config.yaml
image_size: 32
crop_scale_min: 0.8
horizontal_flip: false
loss: "l1"
norm: "none"
decay_fraction: 0.4
final_lr_fraction: 0
weight_decay: 0.2
Rows from block 4, named by matrix and row number. Rows with one number belong to one channel. Each number is 500 + 50 x the weight over its row's rms, rounded and kept within 0 to 999. All counts start at 0. Numbers have three digits each. After the name is the row's rms in percent of the matrix's.
# convs0: first 3x3 conv (model.blocks.4.convs.0.weight, 96x96x3x3), inputs 48-63, a 3x3 kernel for each
# convs1: second 3x3 conv (model.blocks.4.convs.1.weight, 96x96x3x3, transposed), outputs 48-63, a 3x3 kernel for each
convs0.46 087:495543532470517472528511500464564405549484563461434483500476479501536527461533500552521495470515526569460499544440428499542567465479558520523455431346533545671657473490505598541426460453486606488454480441460576488537451546475578466498553516529433568551530446482545520518457538524471504519551497445469540521546520513572540449517503496444590498525534528457555468532488553517455526569533432443519514417510534541568448548394461513555532
convs1.46 083:495486519492480464545456519472476404480489429484441510471471523485431584514399417490580491471531476466385500525479525505568551551590489405523553503558426527503515480548542506450435512463479540489471486456416464498495531472468453554443574455628539524502362514451473453483494547398523455546584474624530485507419491552450599491482602343476483606578455557492607454440417547497522509536449400510566557516420605462535458510568411438514519
convs0.47 120:527491513584460459490514446481533508495545409535533493550483522528492501552470458425592553507474443597483485412540495518489569646469487528522525510495483480480560457566430478504483588442511464481423522479457560466516477504510423465544476500567452517498544500516530491438446490493521477464550490539464476408438566457529455445508486399554408454479439521513418513440527471467488422471484482425540568481492484563446434499452407464537513
convs1.47 120:438481633572520504509508503491520537532432522541460490501595525535520569543484456522442465500522474551503577547530603490592550520464588523524488482467430533477494556491529559423481531565481470514454457506577442469464528648482443592477502624467479486485465430521485495505499525538515534552451585511525523572465507501472492434563531466512467420407425592462611510510502466561506490520356501564522545516502479514513464571419495571526535
convs0.48 074:554595614463550538566656539504540471455475534454525426479538521523499390510418509481488437536493495334407426488517579592518490618508469532507394478493473529568519549405517529618415483497543506463441504569523441503453484378500475397514627385496478635524577501513504499491526476545516461442458392526546476445503590480455476476408542529430528504478440494415465455494415514485582445520559426517585425466483479500596532520478494561468513
convs1.48 072:479408446519486506506491512479470504467518458546511441531515546546538537490479561560577532475476537556512506569458481669506484497479448552389475576524418508474533417520589570389462435561490484471564516544477560467516554546469503519608445567495598476458493501534431522486503535532510576522541471428463582482523388460491405464485611413480401491470424488499402531451581424529451619481572429490498481617511515474457481490512491396573584
convs0.49 126:428418501476502495485550475421551481467467492515481553549581515465499510488471465472539486449534530501427523634526475632580493464486394562489434437499492464506570446490499495530525553471505570550507482471432507461499543563420525507464467495448478552496486517517490481513403459517458500484541501504317472554342440464481518526417465502544566473524557536582453464448499513464484470437487460466539585502452488499430530551506509538485458
convs1.49 123:495453543504452492533516555492449562540525492490505432625493527569507472478528547517522526433673461536514555631563502560568419515525550553536498501537528492460510521565487504454497476500513529545550509557563501505484595554586638495476577515475483464480459466474491513517489446487519515481450433522570503476488477559384482586431498504494423566621491532501468496561498494553483409469489511477506501478575487427462580634468452551462502
convs0.50 080:528516618465435561441530519567507505521551500458535424511470536492489536444579439519412452494419467472510498533549455540457528615554521539524530573498478458503497487498480506427571515455479501553525564498392430547471533428522513524503479457450522526495495470484483535463464463474536414487546502475516550513513482482468631486461471489432441547505629564474511488529578417486391497418497472524527412524532425574485444577426458576459492
convs1.50 074:469538474467560457375498566521561452588527426503547503493544543500497492453477516524533509538516468526540450434586480443459464497480420567503515541589534455482422406507460485515560471465476476471508520399512432505554543476497483530505453570517464501492523514483442496520510511448474545431478513549420479573574439519559550557522440463404578508463591444495613447507460528584549513477488515457485458539471518498584435574514518504519466
convs0.51 110:519516481487501459564504460420530466521490491591526516538507481512548496534557529529480447499515491504530520564561481403609439583507520593511505570510417538516459642523479540526461583498495531502494558560434454475475633437449631501524574444490398483397502563575528429507509540502479482442532456553451447482473476612432508567489432483529335418475465493453498482459485607509504513609471510717436441661596490437454521571492539570445509
convs1.51 112:561519528532477435564509538501480507514390466523532515501515499600507460526553555476499510537396467492512466587595549541515484400467524479515498512522549471491545483516515544619526571413455524455505554419513520484550530614459480590424577553475556513485558575386585563473566528547524546530479480555475575502544510572519475498562385482507494564525483502519498467510530542502527529640509573548557446534485461456505438463457499421501554
convs0.52 107:512491429453470478480534612502519512491532510562486481536518533496453511388464604510456492523378590543451489494527510547425500632608551581546511435425423441440541577485425699624477425475567489518463452437483493483437558471464722556527545335540490463532562692676551523441560554490439475522457562462500496529570503509437418453418534481498573503478426461489470450503479509441530527602481501645461444529484458478494521420441547500485502
convs1.52 107:457496538489424543405424419588490531492586501528518500493490442446515456440447401514490491458529552448489507554451576556497377545498503440538365483501558509545524454472398476562505579508466514490476504501513507519601488447575519494545521518482487509452609554468539440511491505424502479466459494480561491438481577583544528479426566553490485437438402428390492507493518473494537465604565509548414551483510494524459525471447421477490518
convs0.53 113:459581395545461460524458490530489519535540463508529495465648398509530581512518508498497510492423509500532559524522592538423545532467513526504562540460560448444515462513579519491379513515523583543504411371495477476486560494485440458559494546474450549563516436424482519542469434509485445466479492517552452462439503504577478483554492544460460473518474499629433499506527509479417512509534545443514519464518530485511486594489474506507470
convs1.53 109:580472591528481431524459532511518471493493488453403501532519512574600483464623491512452514547504487500450601525596658496493480552539431487530638488457467487434518494511540505508475507514464517521564457543494500612479423495398444455565474588557456475523445444461546427411472474519486553463515544577531579519534591553425595493439483572461469449598493558451525550513443482487529498517501477509467566443596507490543400516511638482530386
convs0.54 075:435479457554534425447540447414474533480501492449486516506498470503485466379536538558414496463521452490479486642546453500479536491538428499576487499515445528444538529502442508529499478433473471471507426529504493511529435488451479490551490538487436521588566488512462458446541585485592485490496495542484534580388573519481457518482698454498487608515461497499418487472513423553491551574561503540413546493480513448492477506463505484440513
convs1.54 076:497397499481540406540435559508588452490480517460487509447609535538470465517442479633409550564528540511549462551447502466452465553571450554479580541503381565468519466585535417491526609473413499470517430460538457539485520560465422520496571529454519502492463490532479455536498427446443463499583510469544440585496459573441583467510534523439592507456368575467478423440527527581529502547477459500511504498558426488571473546444521548548573
convs0.55 117:402464622478569517546579418502517413460512541492500469464551569454559510522504488480507472542540526478475497366524506441578484500576448518480544464502517483476492548473545499512487462538474454451547445544436519562461547453562537474568485511530490469506506451544607514480555459454475441512589535517532502351546465514547496476609479438561370427459448542475496498474520523527528580493489477511511473482496569486594521513461429459449533
convs1.55 115:648497510540504470505488515496628640472474588490499474513560497496560497489532495521519481422491518526564546545503560510507476566574463508631478459490534528414527522518483550605483527402528479521451502449506530533584499526416516445387478510490493462505441451501535512518485530525533534411502455462484524506462495489532536509543509481539481437428467728404469472563445470523466497402487572496407449487490495505555486475381505496524505
convs0.56 121:516525509530460535507533504507529501460512496491517558498505502508512519528453529511514514488567551518570481457521554525575549504480494470506585561396481543481562460423505541506460527489488579459520514511499401610530506577472466499518474593426447512486528522506448517557510523489520526471574437578561479432558458476553582547465490488458560518468601511491545482600526474569507538507571468530563503440493443529501401514484526520538571
convs1.56 119:552520487586487469509510539526529508448469479480581540485495449419491519506568533550484425446546490466541542535535511451500512528507542515562454495568568525458535525457502414544500537519490499508494549506434486502497584460535488492438471496524501487503488524492516426480477512505527539567627523533546490454669505430522567529432495514603410497486468602531465490446554504534462442527529529482466494496479518490529438482472512580476527
convs0.57 120:429498476528492501475488515409461446559510558483523515567551524500453427520572509483410559542589450487481418552532498502463449453432445575543511488478549548517534586491496525587599515513530502558461518429511458506464421472433513517449484473499514519506503519528487487490452428484434490419508500534495527456487420539468461460456526527519628444499399388528499558491379468499536485432529564438514455566491531499423511553494392508505509
convs1.57 124:450486498471439596481476436499481544464488606565512533520512482489507489475490454527573436557526477439479398542494524472489433499572464491564512480402472488476479512532440489518473531515483562476484445474473460425510468542540514519509572448558529515487478463503488484484467497448489367406498641494516545503502494541510514506543464472483405489473443424590462507503567467471403565483483489501504500498521482490493507480491528504494548
convs0.58 104:486426538471546478609506545515516517388532435451541512377525463517448472592462453523476495500484450522529503511518465646417524499494509522495580567450473551488419511458494451556541458551604559490466484529474392480490572312564496343532449535487535444490500486574526524523409471513445416493519516516463481494558456483599519500509412517590377487478500496504494521492527567537448471574503540630434482611467482369575474582460512692509407
convs1.58 104:486485478444397506491470476418507472482479494517492478449484550507454465490494598531594632469424519481516539551433473471549542554451507462475475517496475472521501483526464529600493527391463446506520481481509547492486410546473489339515455537447469472516463448508430502504507474514559520495551481449568524382501555643558565499564488490434470552484464480541455524407479536478489475542504487552457502580534532543439469641411580587407560
convs0.59 078:541525504540508509529472490513574498548425545470482544482513497426547537439438481459575494479548509609463488588594480551512435515444601533436415502493533528520446587505518432436571420521472436541477478560534519463461471432394443502505478451502468557513517453520452504581494507497456545563533413563428541579504576514507490409560499525424555521539518556501525444504415450388483374530431518476624520555511560531550449488485512469557423
convs1.59 075:423488454515393507606465420524518466393505529501446462466568463515441518472401552560504453490437493602466451497542516542498487482461483582487540584540404611496511510518499465517559500492496560588392454470472467403506452462574485527515570548482457494516518552509457484502532449496381494475475580480497535615539484534455503493461564393491492422496488558568568520558512483582456449571461469547341447506502469545563498491572474469456503
convs0.60 082:477428549511474427503461473466538470552379505418490541522497565513579491533410457501502518441560489503442450528527554484527538484421549479467416566409520473563489536442475523435472461480531465458512537490442555550531420439536492510457505496419513479527515510487504511488583469532493604521429514471491564535470448429471551492442387557422588493517437471538606402531398498421477438494513436488567432506491541437462567499544497488492501
convs1.60 075:586520460544473599518627503506480535525473482416588456551505500512526466486512452510465509454617535584482399433545523490522497471482395450488452468560516442542453449540504473526578559609496474475500478641396557413596646545519525526556501523547487574523545599448486463540527574548466400546503560458503561481486455534536466454499488421475382509414599494553541463501525519488453545532474554490587497497498483554434463451528546458495470
convs0.61 101:503521539556460522585516485391528542474493526505457517410530488458497511451484509484485456417533488323524470525488499603404492620486543497482562520495489409568487457494532476446529483455475528439548409452511350512421495403406442408443465536517451499514487456478508531521523496541466489483373499534461496453542529507495506497607441530553435506668386448504554510481469477372427471550534521486511553543500559619496558581554392530472461
convs1.61 114:596429467579472492493473481457420492481450553407460555405411550565514399526509472530538559415411597485502464578627514557456602489456470506459425531532499436499460469581484522566529449416490489492549475555372486475574437521494600618464649634422500556551481521425468503511509524476517503499382427491482587440530521466460490466536500542459460480458455552432523492489428429473480478427524430465472471500414503663388534581525600514449487
convs0.62 081:495491403477504465555389505513443521435451451459555545566553439582470519468693381462549584521518430477502581550483470482531478462491524519475509564508448486546574538465458548460441480562475381411534535506431486468426550482400534495531447455464525495493535455530546465518500533514483506441490557509562446572505527451447572471507531572498330614581458462473544473468462429540447500467463471457552509482405498512416520481513438574465468
convs1.62 075:551519511520483542559530560456507489438501571523467512591442528537524473508505422565453496491517550471521501589481455444483542486578524373485627556459467544577514505474420492600466506494538545535450529556440554603520472446671513551434540570453548473491467568535445513464460482505564553411570427582543536518530533434464600396459515519392607388462410591551600482472480598486455472442470494446471477497593596415506500570460437470525445
convs0.63 085:493420454511435442526508447469438510487536483516548545498436414476469528425455531424494431456427565495474541506467571597505485525525502498499493522497535534468455512558407510502452493487528441536546402523426511354534484509448496544456519461460532534446519491474432464464502609543493545590446477450390458541530487438516534588564461457594391395518589481458429521679532493472713452483456510507547482513441525617459482475518497506497437
convs1.63 081:487571558418552473504508393492478449471458565411554495535447495537385549499519490638476476584488523506530482561443483540475467473559523449550469498550590491508552551528527558528516569495522511504437509492523534516545516457596550540422564475536521469499520499428526458506455422475361554529513590529501492532538504410490437627418524583464551398540414538477379554390533441472526583506472478406528530543593571468506482505526513474585501
convs0.64 104:423509579463509533483528502411413453534430529538518553529597592461475556443508460446488512508549492476473535463560533485508534545530477448510548447482479548489459420450480495502508502533438504496496498526506457450503509534472533508511506513532549488489459517498487501495505450499514469631504469545517430549462497622553524576559516432453475442390436505542557516517533543472529586478576530562530554480485437487466601539454504480454411
convs1.64 102:465484584442527569678419491483453458557514440510524464497465468412442537495463509578453512463504511492466501465445576428498432455381487511411407516503423461511526485483536422438442533478486483502544519510502527592482518510495435511522532472556496524506468544514468435538553494510487541489513541564409512555460485612516504577412520497480438558574489487496441575610500448556575458447561507494531461498543492507542492406510460481512467
convs0.65 136:515473503548451475464580498484483521473407515556558456582535579428461520505562536554463472477486570498510485500424493654457477482502543495528536572476543436511536436484512564512518548534470508444463564554411460450463484455512483559518538523495535497487523433459483542530530536429444490575521515528453438470424475428526537495503583598406458497496422565546811531417677468488418560482522503457553532444418406564511437451348442470464550
convs1.65 121:597476504475466521579475525430492518517472520498524495543529456568593582541578584455537473510441519515505522479561461534523519491564474495512506465484504475506448583582530441517473473482472492645508487525578543495537547510646456468542463537571546508437453502485499503456498501454544510429498535487498528537507603473497612513488552501496362516468588473494482416515532408522383468458410423475446597495490580430403479514562473529515500
convs0.66 076:326478525377480470516476460429560557547515453459451498522526470493530540572531508527443547551466534482500475621502504402507472484480462603538460455529497470509472444534474516496554469485558476562468525457513428418516534520600491534477527441502516543567529442470449508476521480410487545445521528551466484541528500567453445421571479612423731485557627560535522493588431486537427404403459475462451474537453633508547453466506447500577602
convs1.66 074:567579429463555582422510577487611471544496445462510517443522414551503434556405546561488485564487415521550534513550504533475619533508430531482569460506477514516418434471546532547509510484558472542500377489543569493405583513438582503461571569509465456491426459516552534557469397534521478558547542593528459517429457468513526537415416531447379509560551421578598549545482533484458477552521488478587516442558517426476460569529510528464489
convs0.67 098:504410522548440497536535541549539467506498519531483523538471493473447539499518492506552577528526479539553568375529542534501459556525495502480482504513517480527560465511511422459479476561550465513483471536512511471529450485456554556550575607565524576464440517503496475499439548562551503553569460488606591539535516510467454506500528464486449465508507467488526505446474483486433451478641506511539483526491423512573564502510564478572577
convs1.67 107:518485472474549421499528442445570531463535551493511545493569562473478481487469566508580498476489503452450458502546513554463448571534503489503526459456545573556499491430500499505532488485476471462504448460496538523525510376524498518504548512436563535524451541549509511418403579493445562533469519572443516558514542456497443468533462476403468441535502494474596485601506453537500478688598542504586442505521508489539456516533554489512517
convs0.68 070:488532420420551485465347561510530447493488561488425477502465462445534486484477529514506475561578566487466578477512546478485447586542487510418575529447548500533517521544531492479445367433541552602448480452529500457475479465461396505429481391478532394541441563497545523515507386498538517507533521490515458530496437468493536565435510495515467544533534487542502549385487503539529439438493450522537606566426462526511462542511560573447434
convs1.68 072:470470605506602481638462523473563441427444560476518485438508479522460565504547525387617509477443546616478382523464448530530427419500496467434475451571462481499504475521575496493487490492527530503592476578442584404439526515554621524493480565455510474502562557459531419523450472492501428464471601549458573484467489439505514493564523471421589485575369579501420433509474521446489491532466610522557500397476467512541496606511417466505501
convs0.69 116:537438496512445511506514532480426481643445461605478452488458483551489562428501418484502527486540465484531582457409488533502537478501472522484419504519478461461522557471458426471441476492557504520508489509452443492501548562486489542505441389437511497541516541512499468513438407480472517548521463495494458557433410450444466434537526538550450481483443464515591518573520511544516497486507482492562476524537477455496518567502487522518433
convs1.69 105:452540508542513534499485513518517577531514490578533550513462531587436479511588559396521527533457527455555468522477466376548471380502432505521529514520385453487504525569460509486535503509490540587506442472551459461505489516488517554466581454490492550470486500534481472517477536499499457436512421440476542517477461603518458553481496486333565526494470457422520451530481497537504550504451540477530523498471556455501539515518504602485565
convs0.70 108:455482415465431527479476593436428481448474526531499596532474498518512431496501526498490550547530460483543527529586619442498595432458482423394466477558514529453486530506482535508422498498505509517491492437490502464481516453528515427524533481531454446508561472469538511453500503522445488533515484466541611504461463521447440468632522471403343566467465600494548458512463545483515486454506454492532523480497446471490514538387453461504514
convs1.70 111:384409522555506540541474539489501376538604488525500523471514433512543435551534482459522512505494537531514480426537588553646512504615630514474453483515552515429548517537478468608504558425479494493532496499441458417519593473366400519529518457481479520479476572533476573459516465530525525442375532568604530502547480492492456559494503478404453486578486492549536445478465469492530563510585612498563508519559435534540427493551582454535524
convs0.71 123:533502490519462454548515557469477532435499548500540517438502536458549626459478506498527495523539522528540517467543392543506453547609438510518547521506551499523549526473468455523515458532551508393457519446529499456513473400631368307635448414512504461525527502503517503476490464415476485469515492540477497647544469647566512690605346498571278561514370557520418596515441556456497439462429519624600586494437500540494544545564480509493532
convs1.71 118:420476515577493472553526536537572470497549518480484530476413524481497551498508637533520543447464479499527510486447454460514555450460495463436453472492536479551536475422506497551527453508493500461554497567506570472503361627684464524561551526609518534486471436416481490495455505496543431488492490518398524650606481578637539602537405529506447506551435476482592521448650529437530480493581549559506618512406482462578611518485463496461513
convs0.72 070:539522527453477494484487474540475509558556397558521530517423548413477527518513535602500521482530494492540511447449514508517477494524480468502555439525490451486425475525499479462503522508485474413569467621475537517462480557470583588456511587475475480501488474458499509499568406579515506536506559494531553511597516519452456517508551513465570421505522486604426395489529538474589519483561555616534512716457398503462563452495541474478450
convs1.72 071:485437464432584487552413503474514469530447451533575446375510452434516497498437452571481448531478485407564399387548522402557526563514516565513456484450485483505559449513537466465533417476461473408487468512488410527580606443476468472429506485521564541523494498492482535544528453513453389476421583414440499503545538458487492508498566526526476614491355461492455518505495468533647447528444445430571427465455471482545571518417564514543530
convs0.73 083:463474526439336519464437469462479418592402449554482445539488449567451584534634434528518488445598534524464501436499396437547601427529482460499552419516488586466511524522456449434547518472508546494453401521473454432573490439407551449549474550468540519421505545498490488488532497483475488519356519470536486446503488488528442567498488427503484476534490554499554449451457454485511534463492426493451465473578506554528488565448528487515487
convs1.73 076:555534590548494600494497532492593432530438581575458452544533480396559458557413445448517446420485504510479551373458504511476530560510546521539507539521499472444539505589501483477577476511532378487493485474517571547514541549501472415464515530539480464495512497534459457514498500528576408472463586572482573479536468501471524424449437545452585547496551563453510530565446510499421424443516592474486465531523497585478422523502466506472540
convs0.74 105:553581591545489509520491504513537536450586524512491500490469516516533552520523534562527491472497498537496507490452507454419497501584530475481511486510557509491505518514590557474541515471490484473474493418446504468473375557517467555585553658637508484436469486537568547545393523505451457521501454507474477447469471467516519509494413471461338396461337381537556547505499504446486478548499473532494432670536491499598549479477485481414389
convs1.74 110:615504490570470494494517497506506579497527568475499428498491534508504497504414478372502600357457597562518463530425488476526549529487487477451512453456492451527502514566456554616568565516498419571492496517486564499514371552449463532533437469610474444434539530511498514468520452444463520425490475529468608540505537485538525502448445461478490484535448488480467486511560466552517427519624548588579536591580572493512443540464557462419452
convs0.75 114:535583490560445516445455472503509496490493472531501505521486496545574478423504553490503494481496510500542546454533589572518481401420494437516498529518468544618531497504481558480442453480490463495482522444397434502530503530502401502638624550483541485592353577423547503462471519584445444514420467520545519543531505421384500493568511504520347385570507482534530493539484513544592490515443430529577588497491499497496491377518637479525505
convs1.75 109:512554488464529417476475428643609504536489533528530489516581490498512590574490593502496467531517435543461500458436492509516500491514520541488528522544494487506528486448481441527488436455503493465571556467482538507556392523488488424516476468509492486521385478422524439520575548494426561488536609471426553532489488571488595556528435563458398470468501484490594487545476475462527393523489506503602452520552502414494524673728506520495528
convs0.76 109:489429505546449462606455484418476510489525584556539580450453469455531487547529432484465462505412534546503466539497457575437484620585613481454489497450445502452569480563525547531552440477491567538517468468463565433507511532443479486450385496458477524551516480527488499551394443459460526520512588532446463466419429459521552533528394541490415504513429520524517525453463448421457529448477576417451552338417521541470489467527512572581518
convs1.76 114:519470484502488496546428508460430493516504478515560484480454469524456504537565535579398541524527437460519499515405420516538479506564616518445407505493490483502471449504524438450543466452479472521507478584475489523453558636505565569508636455446500470526396527524497502525526481492509561515467456538502527470487469529495466541473499584452461443470408534463466534497406481485457456438516507474490493504486512517455468482451579548451511
convs0.77 102:426483523519511590477542501532462433491491538536437476493481485459460543590496447563495488473464492506535539554501458529464432505531530541478506535519449513536550581468478401494484516474490519448560461547426457454398452597438549589522488456458469612478475452525492478461456513563531516433585504568494418492490428490508569465488325596519501417488445467504530490474482594450459485478490489502554516533509493435453497546492467483435507
convs1.77 099:454476411479480403519492484484512488494544517569575423440502431591483474439483491485508553508546474531566479489508533520493555490531606482485538507514540503519470461496500594464567487510576499501482522478435586536441451520580558491663455401490509525506556477519509605470492486480585517403523505517529447474564511533491571415461488435597328473545520443517450565366501572514586518418515472463460442490368497499517526424573509462629467
convs0.78 075:454459419388510512589440522398463459476492445539411459486514448480477449553533549466509492552508550416546531529370441397471474424392447536485515528480487450383437442492417527458488426545518596468510474471501473552489454492433425553494474407497522627433461590515478506570529439510513606513502564540493374468423468492474518578456498516426424523517542553502505473507483386471421642553454491406508502466508539497484503533466569505467516
convs1.78 072:460512484515455514423447584552566443522494508537459522525404485463467418485510553521581474581415442428494484429523582536542524527543497475505466459488455464449468459522459496550536500511452543457530518468487466536532520538439558445556497445459487508501563571498506455451488592455488345547529568524473451515469466467486462479453547380496519595519513567369558570550550429501495527486541524580395574518501559529563492631418579478588482
convs0.79 117:399519564426555503470464456513524504536515458463530466469546583562422482448468475566399506575522451460610513477496473484531491537476466411564553496488527500481566460481484529465447474479522589432464508531491424521524421602443406448488540547469546434495529502501425549519476514493491535595477502477425492432406577473512497508518498538495382439585463424550528502600489499476484452493644484449632492592436526480510473542486536684423536
convs1.79 113:430472555465529520455479546537468457503478454520470459561479488471502462404529496408504512431442454494509523601542530457473489442416419485489515523487472473481466482398502490475518509560493579475501583567498510468495560619411523533448484462546508496473533493535513494407461507484434420523511560556521565481440491515462510486465484547510490496530487600449482473507504472575483537452487532524549433488443526549499520340475515436556438
convs0.80 098:462427523456475458538472479483479476558581484542575563468428441534500553481528510527449438452510504547498475438478572398506590542491512533454411571510520460482479462452512471490451472518460518588527520452436448522484468488445558517499586530556456535496549458471454623559393503485511554548512470526533541613481533451543533480549620441503418415527425541485546500539465533470501537440505500527482460521527554480491523477493471443440538
convs1.80 106:492535488499518519462521527436488466502431509500507518531525423449439524465470442523559447496479553476522540441511470589413476551495502469417555533533457457527459478561494472505468468519485538522518510517418503363532546445468559588487490493475493446585467556445481481516497553512476562540513470486608555566546556466485547557468428536411482432527521388437435486469497530570464534593578478490463543537491520485485405417502551467494482
convs0.81 105:498521433498523400483511539459458550514447507468466536471346458541468539550562596440424457520417429444494550624650612549447524508443429458403490455482489430468514477519456503493505490538470484522531535521526498513497460602575445540496469521428444460492479537532546496468556495496501508538436423535515433657527590495486520559519502655542607542545511457444513478466473415483451433464475433515435395503484513534538473466496432522498526
convs1.81 115:451496462472407471492506513422431479513487521435537533490487514457424524506445479545596567506537466516494466528472456510477504499417474545538544484573506499508559450479487513477475502509454540498380565533429550471538583475610553522520510412513497536501496576448510484466489424519433508528549525517474468523487548450482401505422529433483559451556515496510521506524550572494490476520535435386452498508434526444487484506567488504522497
convs0.82 088:557543470460508457475510391498536519459511444544490500491529464470545507460530537464511481526482527532501538429564427524521463534554575512458516558487463513456435434553501421539476526505541546597469462435458450494420495489513530470534545529524452514472591546491427482538519447508510542530529446485433428482452492521493500451476568458416491466553496437459493532489462461546466477475377505498555673489465446446525482451485559464516515
convs1.82 099:502515529523511514433496509498490451529510508584474578427490512519482446516425458592489481594484530445540483441544518463534566545552583597470484581415552561483489415430493420522458535453498566551516549561476480487420504530525508589457543603585451558610459454481432503551504548507557476507449517539485447554480502452477518489420446507442544523465527461502558521422512448588540584569427582630544585366461465469525604572562412502503543
convs0.83 122:480521500518472503502515401438466475590436470545528479498546501456457533503549452515515499475538505405497541477521552530446489456476417547490552443556480488479551535519489485506504483491469462473550511429466512506471552508455583593453400394493498517565504490540459466435473492480474424494445419504524465467389446460479366451486428473544459575514519492551521528493597545428548598472460532525531552387480541493436450495490452574587535
convs1.83 109:507535454457519566474449467511558503416430670518485559439509487483477544478551571485469488478490490476497527435474496462450418523444448503505492498452500441541518528528455501538461536530489528570535520531555443457590589499435568498407520476415488494496483510466477448464503560532518537527445430492556431440486442461538506500472483452560659578398460510513498540488530515580595429413505520506502484558488519435482544552451571480489546
convs0.84 109:519429445502519528527513523547566494540505539547491500615647541466440508432482430517496454515559513561512525570538602535511436554488390429521586493530492542476521487482482494459464480478460503463512535455445490517505389481521530569488588572477496531436477491511530565517493432443514470458541551491689604620490506499489478480511513510463417402516507466477500469469499564517556563465480528437559466447536465443433520411471529438424422
convs1.84 113:510508463461520485551515500522554551447521576525494489597649535490609488409461514394472431553526579545528500547498504487405539542522533578551519502454465544468535624515578522576454533477463508516568552527509433507477327565434428512581449464487476475523490494526534448544552474495415508467498563496535531534574512555450411462513520469476497434528567566534514465532454536464480496459482470566506447467505460434534488551530565431496594
convs0.85 119:485434561499436512530547526537503437508484507481509583523498468477537488476480558491412518519532522504492484420463573486597540494538425494544527544550394564489442478489420536451445492520527495495628527533496534532376521547436542555439477547470488468494531527524491439515490554511454508531457438497466447365442552337485598553552508488429474514429456588498548431508556425541566594488514471490551509509500534509564452492467483541467547
convs1.85 117:474588485513507626534483476519492520427429423497522601479535526472430525441448453575492492544499484470492525527615464447448503445489560498498503532526439444526500489468499521482469448512466543512459524415433486504478457433599548426457474478465486463538495567507494487405542563553533556653629528560462472522583489434509449425409521401507562594581495402407400536409509530423488543477582491537582478520493447456456547483587439480470548
convs0.86 111:450647578547470528497457470417520549444565548475593490577525490483536512484469468578449522558495519475481502547456579597477451532539494546519528550489462492428503552543440523468466471454539456361507454534492452558524420406479541455571474408592485503474502462510492491536458560549446489441511472454518563566542483517518485470512454540536526456555477497529556429536556483494486468495449489468510460541486558540446522477384527441470527
convs1.86 106:544497498449591586519563506624554511460572567499436611481481561543536470546623517398487569515523453528481446492474476448455488568483437603494525474449553450509525558555472455500506464519528426446438512415507524573465357605545448556515482532519478496490509456536480497525562445481488512480418524504456545551511526549464459404485393482439479534551613410588466481523468497530544482434502479426512498458550490511423481546578466476562472
convs0.87 102:579444465472519642581543449437550471565559519438481451470520498475498534488418490436474450537521520549469501521495490504586496500432509439497519557500519394535472460484515491559519514492474498470430449511555451477448471541561561419436502449480488513528510463539467573469497561564415568433481560630433474469527448489502504579504432477447471458489398467593584540604525550484518523538496418522549459460506462480530458482490474520512498
convs1.87 090:524397483331429488508509476460588550590525510492505527503431515474482551483489519464379421440481482677521549504537518415496478498472528568535454495505478542481515474544549564588467481551574499519577493497582546491534472545418464535471501504465529526478519542510479542552483467490508489475416403482471444483492555451565545347454387543463512475410536466497548490522528516417505451498478531530402481563524497459451575492494476456455585
convs0.88 077:504442460428496432574437480471529445510554526516429523413427471449481399566443549503481477461402560483576495499448436462611535369513508556550508522462562446473521446479463494447426518516502477546465497378472465512493625492518523507556526445554528465483509474451489520513522462549554601449468464507487540596506489452539565474585374452521485445530536459488547491436517490468544518457578451489477576563494425538520549551470506474509503
convs1.88 073:591505505574460434457459520470489523472499483527504534528477425523520514439499548481499526490531496422526549515485562400519489513491535477534575514508382470487498451484428584556492551425517485488567511558481546500515492529434453480460558472564486491505503536474553541541558480479500422542469616498543528438470516558514429572507454570420534517528568336466444466486426551548505561475469461492574415516538524543560487433511501511480436
convs0.89 089:506574529480553459432444472532528499565460525541517535551515470402462338503493455559518550432521466508483483507597565540442551517496519510558490486457560488415538545446522449511488507489431486491468527431357530546576500440487516570574515505495476486520508495535437534543503628548524496607414500465593580480430458527541475519520356410455465548414580451477427451511563510468473510472499485455549473474452490507496528587470450411573488
convs1.89 083:587480488457517489439449502368462427569453482551494390527501484512512561512463525543409541462471570506479501457473566484453449581559587438501563426508559532504516512527522452533522536491510416469488553491505492458500486433574522520522453569435514470463489492518506515526554478573465467485585511455494513459482452524440457422501512491425478497427482489547452529474540483489544501484492533471466561523543514517475509529497463429469514
convs0.90 108:544484510496473527445481542512463571466553499428478472510501454475501489511517513424527568524546555525448410537499517556550525547389440544495521480516512479510441464456489489402564571521467524495463493396501467520531639539585551477524484443455484523516492503538478459512531493463483500513526608497451447482467475465570586452487466506434479452439411551528501504451496519578508472521498493568499423500496418587582543514526475494552537
convs1.90 115:457527598533524432507476525498600525383509477389446600469514456532438460554556473471585476479427571471376493519484456523532435448390285495488468477529531471465415483482474511556534551492492491515502534493543516489533488494552560460448404529446506428514460413542525563534513476462540509443504458540504534593537501429457600545571360479468462482493496511526488531438490497523447501464462496483471500530551553572517571484503451499516430
convs0.91 094:491460563485481625453537525461587488441538501424489521517560523500519482489456499443537571486507507514458503593562462454501425495504462528543495531576552465459404449522485465587525576513498498472574489522494525541498415406560418512610501554555554486495484466452416440489477448515528466487464487478460498502539537540494519412424444509412400466464507525511626421525501457514513456572551516440475463563579510476463474496533492593544527
convs1.91 103:481473518503646501490528457461504535462518466420460460569490449502558462525445477543524513562435495484535455542440518511488530492537459530470501575496516460467534473464531433644428568457465475625434533497494556534567497565487424557527520460537411501467591595443530536523513477571541457513570459495470537458515482476434393484466552337529487571484508428455401536498507481553500548417504383542512428530446468528529455445510545570571543
convs0.92 074:462554556508412591476653615509513456494477486518517494543478445407416489468444429518443423478423435476407413524501486484572582532608503437426547530525479521524502487490586495438478483522506547549576578468550539485386496492515431476566513556443506479479397435498421527516465431640460488532488437458491388445406529507550477514499516456495298574507471513496484563573480463539449573463595536516487578555539523525477476534536481500520486
convs1.92 076:368427436461444544442535512505505443522576506467456410494498522585488509459456512622599460522493548555543474526503550521383476514545475564437541576456468444493537485510499493475499418429493561545439447565499411536419460445505499492495481482468546517490485475566524528490478537461473480510375596493455452490490408482530570504497547624472607560474442306416451472526480509480534455499492498498432428504502496484469449515389481489513511